A small CTC image transcriber, trained from scratch.
Model: 2.78M parameters, 64-pixel images, arch mlp_mixer, norm rmsnorm, activation gelu, patch size [4, 4], layers 8, width 192.
Rows from block 5, named by matrix and row number. Rows with one number belong to one neuron. Each number is 128 + 24 x the weight over its row's rms, rounded and kept within 0 to 255. All counts start at 0. After the name is the row's rms in percent of the matrix's.
# fc1: MLP up (model.blocks.5.mlp.fc1.weight, 768x192), inputs 96-143
# fc2: MLP down (model.blocks.5.mlp.fc2.weight, 192x768, transposed), outputs 96-143
fc1.240 104 [128 145 111 146  96 125 105 127 114 121 156 127 146 163 180 163 112 145 150 123 121 120 140 149 123 149 112 110  79 150 122  69 122 105 115  74 152 175 126 124 109 137 140 156 157 112 134  97]
fc2.240 095 [139 114 108 162 161 104 145 117 104 126 180  99 139  92 109 147 157 162 139 126 118 110 109 153 118 118 149 116 132 148 121 123 131 144  93 106 135 130 106 157 186 143 125 114 146 110 103 123]
fc1.241 096 [155 159 158 168 139 131 138 137 119 108 134 160 119 156 138 123 175 134  93 135 109  82 173 114 109 147 162 121 124 113  93 153 151 123  92 124 110 112  95 134 103 110 115 153 132 152 151 138]
fc2.241 119 [126  82 115 134 139 164 115 130  99 135  78  97 109 161 113 116  95 131 135 128  87 134 103 161 121 134 119 128 135 108 132 119 126 104 126 151 119 113 156 134 112 136 113 107 138 134 147 127]
fc1.242 089 [ 81 117 141 130 141 119 105 135  96 109 141 168 141 103  97 129 186 122 137 108 140  74 126 107 108 125  72 111 118 137 179 108 148 141 105 161 145 114 134 164 151  72 126 143 104  85 125 147]
fc2.242 091 [164 131 132 163 122 147 110 155 157 147  61 120 113 121 132 141  92 118 146 111 148 152 120 117  92 150 136 109 118 106 155 154 163  64 133 111 112 133 187  76 143 132 136 112 128 143 123  99]
fc1.243 098 [107 120 106 137 120 182 157 142 131 144 106 143 136 143 151 150 143 103 170 145 133 141 127 151 107 142 122 107 137 125 174 120 129  63 163 101 126 117 147 156 112 154  97 132 153 116 141 137]
fc2.243 105 [125 123 157 116 147  95 118 141 126 126  81  72 118 132 129 102 105 161 142 122 172 141 129 153 116 127 125 130 169 129 123 130  89 132 166  97 126 132 110 144 113 116 103 142 129 129  55 102]
fc1.245 100 [ 90  99 118 124  78 145 108 106 111 128 122 111 115 157 148 152 147 132 131 111 127 132  96 161 135  99 101  88 100 138 146 133  94 137 167 144 130 111  99 185 123  77  84 136 146 148 121 111]
fc2.245 109 [169 109 111 116 174  86  88 131 135 114  99 114 131 104 117 107 114 166 163 152 135 124 138 123  79 137 164 107 142 172 150 117 126 126 157 178 140 141 146  93  93 120 130 143 124  91 118 170]
fc1.246 099 [158 120 159 112 143 108  95 154 147 136 149 133 119 169 143 121 116 138  98 130 154 137 144  90 167 118 119 146  75 109 114  86 113 153 144 125 131 152 139 114 116 153 156 172 133 101 142 155]
fc2.246 097 [ 66 110 124 153 139 122 157  83 110 119 164  97 156 116 117 114 177 145  99 113 129 123 125 161  95 105 111  98 140 127 108 157 127 207 109 149 110 126 100 199 134 115 114 126 143 104 122 118]
fc1.247 098 [160 138 149 114 110 121 155 128 174 141 117 119 125 160 152  94 186 170 113 154 144 115 122 120 144 152 164 154 124 144 153 122 110 104 164 139 156 128 117 104 148 172 118 166 136 171 116 143]
fc2.247 077 [136 150 104 166 113 122 115 132 124 139 148 143 129 109 132 141 104  67 110 144 101 165 132 117 158 127 147 128 164  78 116 141 144 145 120 127 122 128 109  89 165 129 153 117 132 149  91 124]
fc1.248 098 [ 93  94 161 111 114 129 123 134 107 120 154 128 135 137 123 120 174 103 133 111 132  98 110 118 162 149 116  84 111 137 149 150 108 151 134 143 148 152 142 124 136 153 102 134 137 104 120 104]
fc2.248 063 [158 136 123  97 125  73 158 153 119 145 145 148 138 126 131 123 135 136 104 142 111 147 113 130 116 125 127 136 100 122 125 146 125 169 144 130 143 134 126  86  82 128 185 138 129 128 141 152]
fc1.249 106 [108 114 114 109 131 152 133 153 124 143 105  90 124 113 119 127 124 118 134 158 158 107 162 133 112 153 121 107  80 125 134  89 138  94 163 135 149 136 114  90 143 168 132 125 133 174 152 144]
fc2.249 089 [126 118 107 125 157  80 141 139 117 128 110 139 120 107 137 125 144 197 139 110 109 143 118 116 138 125 142 143 161 120 116 129 128 136  96 183 109 125 131 135 132 115 129 134 114  88  88 108]
fc1.250 103 [138 130 135 177  94 137  87 134 133 117 138 130 170 100 121 124 127 140 141 140 149 144 131 143 133 148 140 151 161 108 178 146 171 162 157 152 123 123 138 139 135 146 137 171 132 149 146 107]
fc2.250 084 [127 127 141  77  96 112 135 126 106 131 161 121 119  94 118 125 140  87 111 118 125 131 134 127  99 125 145 138 126 122 126 111 139 149 111 138 106 112 137 108 118 163 108 117 119 127  88 135]
fc1.251 104 [142 151 137 108 142  67 182 104 109 133 125 146 117  51 147 115  93 139 125 127 129 118 131 119 130 110 112 152 157 151 130  82 155 133 124 129 102 119 105 115 147 118 122 111 121 153 129  94]
fc2.251 162 [128 127 172 131 166 137 105 155 138 120 144 117 102 193 126 120 120 124 145 105 121 134 106 119 155 149 169 140 132 134 129 127 140 117 118  77 154 134 149 144 133 151 100 145 122 115 129 163]
fc1.252 101 [140 134  97  76 163 148 122 156 155 122 164 135 115 112 103 114 145 116 123 169 159 116 156 157 159 108 148 130 105  95 150  69 116 153 116 111 151 145 100 146 128 128 121 103 138 117 131 125]
fc2.252 151 [160 127 175 113 105 108 114 149 120 116 138 144  98 153 125 114 103 126 121 122 172 142 143 106 154 130 170 143 153 135 100 118 133  93 149 120 157 124 124 115 130 157 117 129 103  92 138 118]
fc1.253 117 [125 183  58 107 129 168 132 121 134  92 101 140 135 119 159 163 105 156 112  94  96 126 129 123 129 124 149 109 149 166 120 161  89 108 139 109 154 147 129 124 156  98 149 133 132 136 145 123]
fc2.253 115 [169 121 124 130 182 116 105 143 116 118 118  80 134 130 119 113 108 139 116 123 113 121 151 136 124 111 121 119 155 150 125  74 132  55 137 111 101 110 110 122  87 127 113 115 133 178 128 171]
fc1.254 094 [127 114  96 134 101 164 122 132 176 107 105 111 147 143 163 112 115 131 118  84  99 168 130 138 129 155 104 134 106 144 146 145 142 109 117 132 121 166 108 137 144  97 143 148 166 126 135 139]
fc2.254 076 [129 117 132 105 154 128 150  72 126 134  96 110 129 172 129 121 129 138 135 142 145  98 141  99 166 128 150 100 146 142 162 112  90  86 101 147 161 122 137 131 140 134  87  98 141  74 126 141]
fc1.255 084 [134 151  66 145 189 161 142 144  96 136 105 132 145  99 157 134 154  78 173 125 115 158 169 108 139 118 116  73 126 149 134  91 107 150 126  72 137 111 113 161 161  99  95 152  99 137 139 156]
fc2.255 045 [115 145 128 120  75 158 130 184 133 129  96 112 100 140 118 153 123 117 140 129 124 140 144 118 123 107 150 159 172 143 136 125 140  86  53 162 120 128 143  44  75 137 113 110 119 115 139 201]